From a checkpoint of a small masked image model.
Model: 32-pixel images, encoder arch vit, encoder patch size [4, 4].
Data: trained on seven-segment displays showing three digits, 97500 training examples, 36.2 epochs.
Rows from block 3 of the encoder of a small masked image model, named by matrix and row number. Rows with one number belong to one neuron. Each number is 200 + 40 x the weight over its row's rms, rounded and kept within 0 to 999. All counts start at 0.
After each neuron's rows are labels from the 100 images, of 14848, where the neuron reaches its highest value: "peak on" is the class under the peak; "top examples" is what is common among them. Only what is clearly more common there than usual is listed. The data: seven-segment displays showing three digits. In brackets: how many of the 100.
# fc1: MLP up (encoder.blocks.3.mlp.fc1.weight, 960x320), inputs 64-127
# fc2: MLP down (encoder.blocks.3.mlp.fc2.weight, 320x960, transposed), outputs 64-127

fc1.441,200,234,144,200,200,233,160,229,200,200,214,177,184,184,257,200,224,274,110,190,158,212,250,97,200,194,200,205,213,179,200,235,201,129,181,227,200,209,292,172,200,298,179,206,200,191,212,199,203,169,220,200,162,254,200,153,201,152,147,200,200,226,114,185
fc2.441,200,130,270,196,123,200,200,178,200,200,154,258,290,211,199,229,221,269,176,157,241,199,163,261,200,187,187,157,200,282,164,169,213,220,200,200,200,276,168,200,200,138,180,220,273,198,176,229,200,269,147,162,200,164,165,245,200,218,152,153,113,179,285,246
peak on: surround (94)
top examples: white glow (45)

fc1.14,272,195,200,144,205,200,200,302,222,273,200,191,183,200,160,198,200,141,189,200,264,268,199,200,176,189,282,200,259,162,200,194,267,124,177,153,133,163,210,200,187,200,225,268,161,200,200,219,205,103,158,241,197,243,210,200,200,258,159,232,200,200,193,149
fc2.14,110,200,193,279,161,131,124,200,211,128,178,148,268,187,255,183,271,240,217,200,191,190,107,267,230,150,210,231,200,200,259,200,163,250,200,97,278,243,200,208,250,200,227,200,246,175,272,200,200,313,237,200,200,200,229,200,217,200,200,200,252,168,192,224
peak on: surround (99)
top examples: dark on pale (49)

fc1.221,203,144,253,295,200,190,200,234,249,176,285,210,200,293,199,240,100,200,200,140,200,200,219,136,200,237,186,261,257,200,207,244,200,179,200,199,194,253,231,171,154,181,224,158,200,300,200,215,252,200,194,173,200,200,154,222,225,330,240,114,200,200,169,200
fc2.221,137,277,200,178,200,139,223,180,214,184,200,200,191,169,200,200,202,184,211,220,315,197,200,198,149,144,226,200,162,200,180,200,103,152,185,180,200,110,135,264,276,205,200,236,215,152,284,200,168,200,170,189,297,226,200,200,171,135,227,154,219,123,200,166
peak on: surround (100)
top examples: dark on pale (43)

fc1.100,66,178,147,200,120,200,208,188,180,222,175,200,116,252,263,231,200,200,198,143,190,98,170,184,128,173,120,171,154,213,200,200,159,88,179,285,232,200,200,210,168,286,234,267,200,183,200,200,131,237,200,216,163,269,155,191,178,208,251,194,200,187,200,250
fc2.100,200,200,200,200,261,132,223,236,247,188,211,200,239,200,255,194,195,193,200,200,200,177,181,200,187,132,182,200,224,254,235,85,166,200,189,200,236,152,242,175,165,200,196,138,200,200,205,248,273,167,200,197,200,132,200,310,200,200,200,138,200,259,173,203
peak on: surround (93)
top examples: dark on pale (100)

fc1.519,142,248,145,256,200,201,315,200,173,200,99,109,190,122,196,233,79,164,215,200,149,157,233,158,182,162,245,180,196,226,167,176,200,147,191,208,198,334,133,200,200,200,200,200,176,172,237,200,184,206,153,272,188,147,200,200,201,200,200,200,193,178,200,153
fc2.519,178,155,207,157,200,261,223,200,248,184,200,287,247,200,200,215,200,235,200,210,193,193,191,298,200,233,157,337,160,270,185,210,98,200,248,260,183,197,200,243,200,200,163,187,185,181,185,233,167,252,204,200,229,285,196,210,229,128,234,185,213,166,180,200
peak on: surround (99)
top examples: blue glow (42)

fc1.571,240,156,120,224,194,201,231,191,168,185,209,161,200,200,261,121,200,210,200,157,181,169,192,224,166,151,173,208,175,207,174,259,183,238,160,171,214,302,200,200,209,200,208,197,200,239,264,169,157,206,145,280,253,60,204,200,234,200,200,200,137,200,150,190
fc2.571,200,200,200,200,200,200,200,200,212,115,148,231,191,167,200,200,200,200,202,200,200,167,200,200,176,200,173,200,117,239,180,131,135,108,223,230,204,171,244,203,200,214,215,216,205,137,169,272,238,166,246,200,227,269,200,201,181,116,181,144,281,334,245,197
peak on: surround (100)
top examples: dark on pale (89)

fc1.184,200,257,200,200,212,230,244,135,200,107,205,200,209,200,105,223,165,226,240,200,200,202,200,239,194,200,261,200,213,173,174,249,307,159,127,226,201,200,193,139,200,162,176,206,147,102,264,200,185,188,200,200,200,200,246,155,200,160,200,200,234,171,207,232
fc2.184,200,182,200,189,157,271,211,205,171,311,162,159,200,159,255,200,187,213,113,200,183,276,200,190,287,218,161,169,206,233,200,203,255,280,329,200,200,196,200,200,231,200,264,200,200,254,200,229,204,268,200,151,200,200,200,267,102,231,200,200,140,105,190,283
peak on: screen (93)
top examples: dark on pale (46)

fc1.729,200,200,200,183,157,170,161,224,205,246,246,164,143,159,211,200,231,190,165,165,255,200,118,193,227,178,145,200,140,181,251,243,216,159,226,182,171,163,178,210,175,266,154,200,306,203,292,151,166,197,200,218,247,200,268,153,264,204,200,208,200,260,175,200
fc2.729,217,200,200,200,200,200,223,184,247,180,200,211,200,190,301,200,152,256,200,200,191,258,145,319,125,200,89,211,100,264,179,200,185,147,200,153,182,243,200,181,230,227,200,236,276,234,200,200,263,200,281,220,175,200,194,200,281,139,200,200,200,161,189,200
peak on: surround (100)
top examples: dark on pale (43)

fc1.419,154,254,200,236,224,285,202,166,200,119,200,232,165,200,200,218,247,272,200,200,218,210,186,146,129,200,200,224,297,238,173,183,195,206,216,136,200,200,229,253,200,203,200,200,200,200,277,200,211,200,200,200,124,200,135,192,159,257,138,192,178,220,72,283
fc2.419,200,200,200,182,166,154,263,218,200,314,200,199,221,235,240,179,195,200,248,151,217,200,234,232,239,160,133,219,200,200,268,243,260,223,200,131,180,237,200,282,200,200,235,164,200,209,200,147,147,200,200,145,174,200,200,210,217,202,283,226,222,251,250,135
peak on: surround (89)
top examples: green glow (38)

fc1.174,185,187,78,177,206,200,232,169,137,200,200,181,100,228,128,200,200,197,187,93,172,213,133,200,223,219,200,225,123,219,186,361,297,244,200,178,200,200,221,200,117,200,140,200,148,209,169,200,224,202,165,201,200,184,187,200,196,279,207,212,200,200,209,288
fc2.174,149,232,207,200,203,200,239,205,232,135,203,200,200,195,161,231,183,221,217,231,242,200,121,200,176,200,200,200,200,247,168,117,170,200,249,229,200,200,175,190,283,147,283,200,323,200,191,212,140,200,200,200,200,266,247,167,153,200,132,200,149,175,251,201
peak on: surround (97)
top examples: dark on pale (39)

fc1.654,233,218,196,276,200,182,200,270,160,160,200,200,240,272,265,183,200,219,168,236,200,222,234,275,102,174,200,208,183,230,179,200,199,200,249,200,267,210,137,200,200,150,162,200,202,208,209,146,166,200,200,200,154,181,200,200,240,209,286,125,143,196,123,151
fc2.654,209,252,253,87,250,200,300,240,205,277,160,179,128,200,245,295,181,215,137,200,213,206,230,205,170,200,200,200,200,145,246,155,250,211,210,216,149,244,199,116,200,200,131,200,214,200,183,262,123,200,200,239,251,200,200,210,223,164,203,273,275,200,276,140
peak on: surround (99)
top examples: dark on pale (93)

fc1.96,186,203,291,177,228,200,214,200,129,217,232,200,277,197,200,191,200,200,215,167,200,180,200,200,201,166,200,232,200,200,169,200,200,200,200,200,214,258,160,293,212,200,114,221,244,181,236,155,200,171,161,203,186,230,200,227,200,192,200,205,157,258,160,140
fc2.96,204,200,152,200,200,126,201,148,181,223,252,172,200,243,200,200,249,200,226,158,174,200,244,199,123,156,188,267,236,181,200,200,208,275,190,244,116,187,200,200,243,200,177,285,200,191,222,200,194,256,200,281,287,153,265,200,152,200,305,163,200,204,191,194
peak on: surround (93)
top examples: red glow (59); amber glow (38)

fc1.472,200,200,200,213,300,113,178,135,211,222,234,276,200,245,200,217,200,200,200,200,200,200,243,184,165,109,200,200,260,182,215,200,200,200,165,200,200,200,307,200,200,200,227,200,325,186,214,173,256,168,123,246,240,186,164,237,131,239,194,243,200,200,177,215
fc2.472,177,266,231,200,108,200,200,200,200,200,200,218,199,109,249,200,206,228,134,199,197,248,96,162,200,200,210,200,200,157,200,211,212,116,254,285,169,146,75,200,312,230,200,209,200,268,200,133,176,200,262,184,200,180,257,205,278,144,237,186,202,268,132,249
peak on: surround (99)
top examples: dark on pale (39)

fc1.390,225,200,162,179,200,200,216,220,194,155,83,200,189,239,115,245,154,148,200,161,295,141,217,263,200,247,230,200,235,277,275,240,256,285,240,189,200,205,247,217,200,212,165,179,136,200,200,249,225,173,153,200,249,193,215,202,245,127,90,170,203,224,183,154
fc2.390,184,200,200,186,170,247,202,200,229,242,200,200,225,158,200,179,229,239,123,200,154,200,167,94,201,200,170,200,200,200,117,367,200,200,251,141,200,200,105,140,176,200,255,200,200,200,200,196,200,168,233,248,193,113,235,200,143,178,278,209,175,200,216,253
peak on: screen (75)
top examples: white glow (46)

fc1.153,195,207,125,248,200,272,285,256,200,169,257,174,134,200,94,200,200,224,172,200,149,200,165,153,308,200,200,195,207,267,140,163,200,200,219,191,177,225,230,150,178,144,222,200,206,211,200,200,297,109,217,141,217,186,211,160,200,333,235,200,185,200,203,272
fc2.153,196,211,161,209,177,200,130,200,166,234,118,158,194,207,270,200,200,217,200,116,212,235,273,200,122,200,203,200,226,153,85,200,266,275,247,200,227,200,200,295,211,200,143,163,208,185,200,200,228,168,317,213,261,173,260,206,200,103,156,192,135,161,241,238
peak on: surround (93)
top examples: white glow (39)

fc1.553,154,254,200,242,150,231,134,128,105,165,200,280,200,200,212,227,266,275,159,216,125,257,202,200,189,113,191,202,193,154,207,200,200,248,161,185,114,200,200,267,188,266,244,172,200,222,299,132,170,154,233,166,221,92,200,205,200,240,227,200,200,200,211,123
fc2.553,171,227,200,219,258,148,259,227,254,200,174,220,278,200,160,155,195,228,200,200,251,169,200,200,242,124,167,200,289,211,169,200,200,165,165,270,246,235,200,200,200,148,144,200,200,200,89,299,200,174,194,225,200,350,192,200,165,212,200,200,200,188,179,195
peak on: surround (97)
top examples: red glow (38)

fc1.343,127,269,200,172,225,93,200,250,188,223,189,200,278,285,290,198,116,148,200,132,71,204,292,265,200,200,200,132,200,223,99,200,200,206,170,200,200,284,200,164,200,185,200,202,200,236,200,193,120,266,175,200,134,159,202,220,179,203,239,200,163,221,200,136
fc2.343,267,200,329,250,200,218,180,196,194,200,238,200,179,200,239,200,213,155,131,202,302,200,200,200,200,200,153,218,225,200,244,202,176,200,200,211,200,302,200,200,200,179,222,138,200,120,200,277,194,166,206,200,209,189,228,200,245,279,200,84,230,194,301,200
peak on: surround (89)
top examples: dark on pale (100)

fc1.113,124,200,164,195,88,200,213,143,155,200,235,200,181,239,204,200,200,200,200,201,200,200,244,166,177,168,201,192,168,229,200,203,142,180,304,200,216,139,200,200,139,224,200,195,223,200,282,141,200,171,200,187,200,235,215,200,200,220,200,235,200,236,179,167
fc2.113,217,200,200,200,292,130,153,282,200,192,186,206,252,214,168,186,186,200,200,150,200,200,171,184,220,263,200,200,200,200,225,172,200,200,75,223,200,294,341,295,247,166,200,234,200,281,159,260,200,254,145,200,200,183,194,200,274,189,253,147,200,200,219,200
peak on: surround (94)
top examples: red glow (47)

fc1.621,219,194,242,200,218,162,213,155,272,234,216,200,205,272,227,200,243,164,134,180,200,155,200,224,205,198,129,213,249,258,193,229,176,200,122,200,251,222,247,216,200,291,200,217,243,200,183,142,128,194,200,179,143,200,200,217,200,262,225,200,200,208,187,151
fc2.621,200,238,166,213,233,139,160,271,200,200,188,151,169,154,212,200,200,184,178,200,239,193,238,200,161,200,212,221,238,200,133,200,191,168,190,129,162,279,200,137,200,200,120,192,200,200,200,257,207,157,254,248,168,98,200,233,250,200,231,219,200,200,214,200
peak on: surround (100)
top examples: dark on pale (84)

fc1.402,199,162,255,124,164,217,194,200,177,205,208,200,200,136,235,203,84,200,253,200,128,205,261,200,200,190,192,251,283,200,200,200,148,266,221,237,200,216,200,289,188,183,261,189,179,197,200,303,200,136,200,248,221,160,204,184,192,200,200,200,179,200,199,200
fc2.402,254,200,222,203,272,194,288,275,195,156,172,179,207,296,210,224,200,259,234,169,166,200,184,134,200,200,200,200,167,207,200,168,240,229,249,226,200,277,200,140,211,200,183,200,253,220,200,134,150,231,232,200,116,202,217,205,177,126,118,162,200,240,183,152
peak on: surround (100)
top examples: glare (65)

fc1.446,167,224,288,200,249,108,196,200,128,200,202,200,216,148,200,191,235,200,144,149,147,200,151,232,293,173,228,161,195,265,312,200,292,208,200,200,197,200,220,128,158,201,200,206,200,249,198,207,160,200,139,101,200,178,200,127,200,197,195,184,264,141,200,138
fc2.446,208,160,243,257,198,176,179,200,242,200,249,200,199,265,201,126,174,235,200,220,200,200,253,200,241,197,162,184,239,200,169,159,200,171,215,215,255,84,200,218,264,162,236,172,200,153,200,165,265,179,203,200,167,181,200,200,177,169,164,228,57,254,190,195
peak on: screen (91)
top examples: amber glow (49); second digit: 6 (28)

fc1.280,199,202,179,200,127,199,171,207,244,228,254,111,241,227,200,200,125,173,200,198,232,122,283,200,142,200,211,200,214,240,151,157,181,200,200,257,293,200,183,250,171,305,162,175,202,159,227,200,200,219,192,200,213,256,256,200,254,119,209,268,107,141,200,200
fc2.280,198,185,189,197,214,238,200,196,177,242,188,318,244,200,169,250,245,241,158,213,174,140,172,200,204,228,158,200,223,200,204,200,197,200,208,146,190,179,165,251,300,141,176,155,200,216,200,200,272,97,232,200,157,200,163,242,119,200,163,154,200,228,200,258
peak on: surround (95)
top examples: dark on pale (37)

fc1.347,237,200,200,216,200,209,135,200,240,183,200,165,200,200,207,200,200,200,309,174,325,193,213,187,195,160,191,200,200,162,269,215,109,224,217,188,205,200,133,227,185,190,169,233,169,200,200,201,150,123,200,200,200,217,216,282,148,200,168,200,223,232,200,138
fc2.347,201,167,159,194,238,130,164,227,229,137,133,182,199,157,191,200,200,200,138,201,200,200,330,200,185,260,200,206,200,184,235,128,222,194,97,246,200,202,200,200,227,225,200,200,230,200,168,181,211,200,130,200,117,130,280,175,239,175,176,219,200,200,179,222
peak on: surround (100)
top examples: dark on pale (45)

fc1.514,118,147,171,211,249,223,278,210,150,200,203,136,152,214,178,218,239,152,200,140,200,200,200,165,215,200,204,193,200,209,206,211,249,144,222,265,191,245,200,188,165,223,125,189,200,224,110,193,172,222,204,251,200,200,207,98,121,200,283,200,167,200,285,200
fc2.514,188,200,167,200,261,155,200,172,200,200,249,249,225,201,309,150,155,200,200,200,171,200,297,167,200,259,186,230,200,200,178,200,198,87,195,53,257,200,200,200,200,178,200,201,221,150,256,200,233,200,142,200,200,200,132,200,200,226,208,126,195,200,200,200
peak on: surround (100)
top examples: dark on pale (82)

fc1.709,200,155,256,231,225,241,300,189,223,204,262,200,200,196,85,200,200,211,193,267,180,200,227,234,226,185,217,200,200,147,229,200,200,105,200,153,200,209,200,225,107,200,200,155,255,190,201,128,141,176,214,141,120,200,211,191,282,134,200,144,200,200,92,158
fc2.709,200,249,187,210,173,107,200,258,162,114,200,238,200,200,200,200,219,141,125,174,200,250,200,145,125,200,244,205,230,200,204,200,200,314,200,138,203,165,240,186,200,200,232,222,138,245,232,200,200,191,297,195,233,305,125,277,238,239,151,252,200,200,242,200
peak on: screen (97)
top examples: blue glow (45)

fc1.743,269,203,201,133,220,253,130,157,188,200,200,200,165,200,220,170,200,200,150,200,236,201,239,209,200,241,294,221,224,210,200,200,181,200,126,242,142,146,261,193,168,160,200,200,200,238,81,164,215,266,309,200,200,200,322,193,210,247,130,174,200,178,207,204
fc2.743,174,200,200,251,97,157,200,195,200,133,200,174,200,200,217,228,185,249,171,197,200,249,262,200,156,200,82,200,219,258,200,200,184,114,162,308,203,277,200,200,200,200,168,233,200,137,203,266,220,183,265,200,200,151,154,241,200,139,129,200,200,200,124,232
peak on: surround (93)
top examples: red glow (49)

fc1.177,162,136,259,178,246,204,172,143,142,105,167,183,200,200,181,127,184,200,198,215,131,156,200,255,200,141,287,200,188,187,217,189,207,200,171,159,193,200,244,200,251,158,241,256,241,200,200,186,176,160,200,200,200,90,202,200,140,138,238,159,240,242,252,219
fc2.177,239,246,143,255,174,200,200,235,200,200,231,204,196,200,250,214,233,155,219,148,200,167,275,179,188,200,226,128,145,194,131,208,197,140,226,200,165,177,200,184,176,200,223,143,200,227,200,200,203,228,200,200,225,256,212,179,200,221,169,259,184,254,141,166
peak on: surround (98)
top examples: dark on pale (40)

fc1.258,200,131,200,192,198,249,216,241,200,171,277,297,217,276,171,200,187,176,294,181,200,221,106,192,256,239,200,200,248,155,230,200,313,223,263,200,200,168,242,184,200,173,285,200,177,234,200,200,194,200,142,200,200,209,171,200,132,200,237,146,200,211,124,221
fc2.258,305,200,200,229,169,200,230,200,200,200,322,227,291,195,200,205,247,86,217,188,200,200,200,283,168,200,144,260,283,203,219,324,199,200,142,245,180,206,144,245,205,243,233,111,200,247,305,227,199,237,202,249,200,236,245,229,200,200,200,229,206,200,116,187
peak on: surround (100)
top examples: dark on pale (36)

fc1.275,221,200,224,223,175,262,200,174,227,128,200,200,200,216,204,200,200,113,265,213,165,200,182,216,189,200,117,317,223,200,175,200,132,249,218,306,200,265,180,170,206,183,167,182,200,244,200,238,200,159,236,227,200,214,172,128,194,228,182,200,200,199,120,232
fc2.275,261,200,187,200,217,198,194,123,200,202,222,200,200,200,150,167,198,165,173,206,200,132,118,168,200,235,182,167,214,272,156,160,119,112,193,192,246,200,187,188,200,132,200,190,200,180,200,200,186,200,219,123,200,164,228,202,135,267,200,150,195,269,206,253
peak on: screen (96)
top examples: decimal point (91)

fc1.421,205,248,200,115,200,216,204,267,172,113,203,261,209,211,200,180,200,265,267,200,224,148,200,199,182,232,181,248,200,241,212,201,149,200,200,200,200,180,130,93,195,180,221,210,241,243,193,239,255,199,200,209,200,213,201,200,200,109,118,200,299,228,142,131
fc2.421,200,216,200,206,241,200,111,170,166,214,222,238,200,200,218,171,194,153,155,200,235,222,209,200,175,200,277,137,171,175,206,200,204,249,145,105,212,229,302,250,170,200,229,241,200,200,134,242,200,193,150,200,254,248,188,229,117,232,200,90,239,142,175,181
peak on: screen (90)
top examples: first digit: 8 (39); first digit: 6 (32)

fc1.179,207,175,200,203,82,131,270,200,240,200,280,207,267,200,154,200,239,224,200,124,253,226,159,200,269,200,200,200,100,311,191,184,200,200,200,213,265,138,200,195,212,210,149,200,277,200,200,229,247,287,200,200,200,200,194,133,235,171,207,218,200,200,162,209
fc2.179,233,200,133,258,285,244,105,236,141,198,200,125,155,231,300,200,200,208,200,280,173,218,200,200,249,175,200,87,178,121,158,225,210,200,190,200,157,200,248,200,145,216,200,200,200,200,205,223,218,200,206,200,216,107,200,229,200,257,121,200,200,196,155,163
peak on: surround (100)
top examples: dark on pale (36)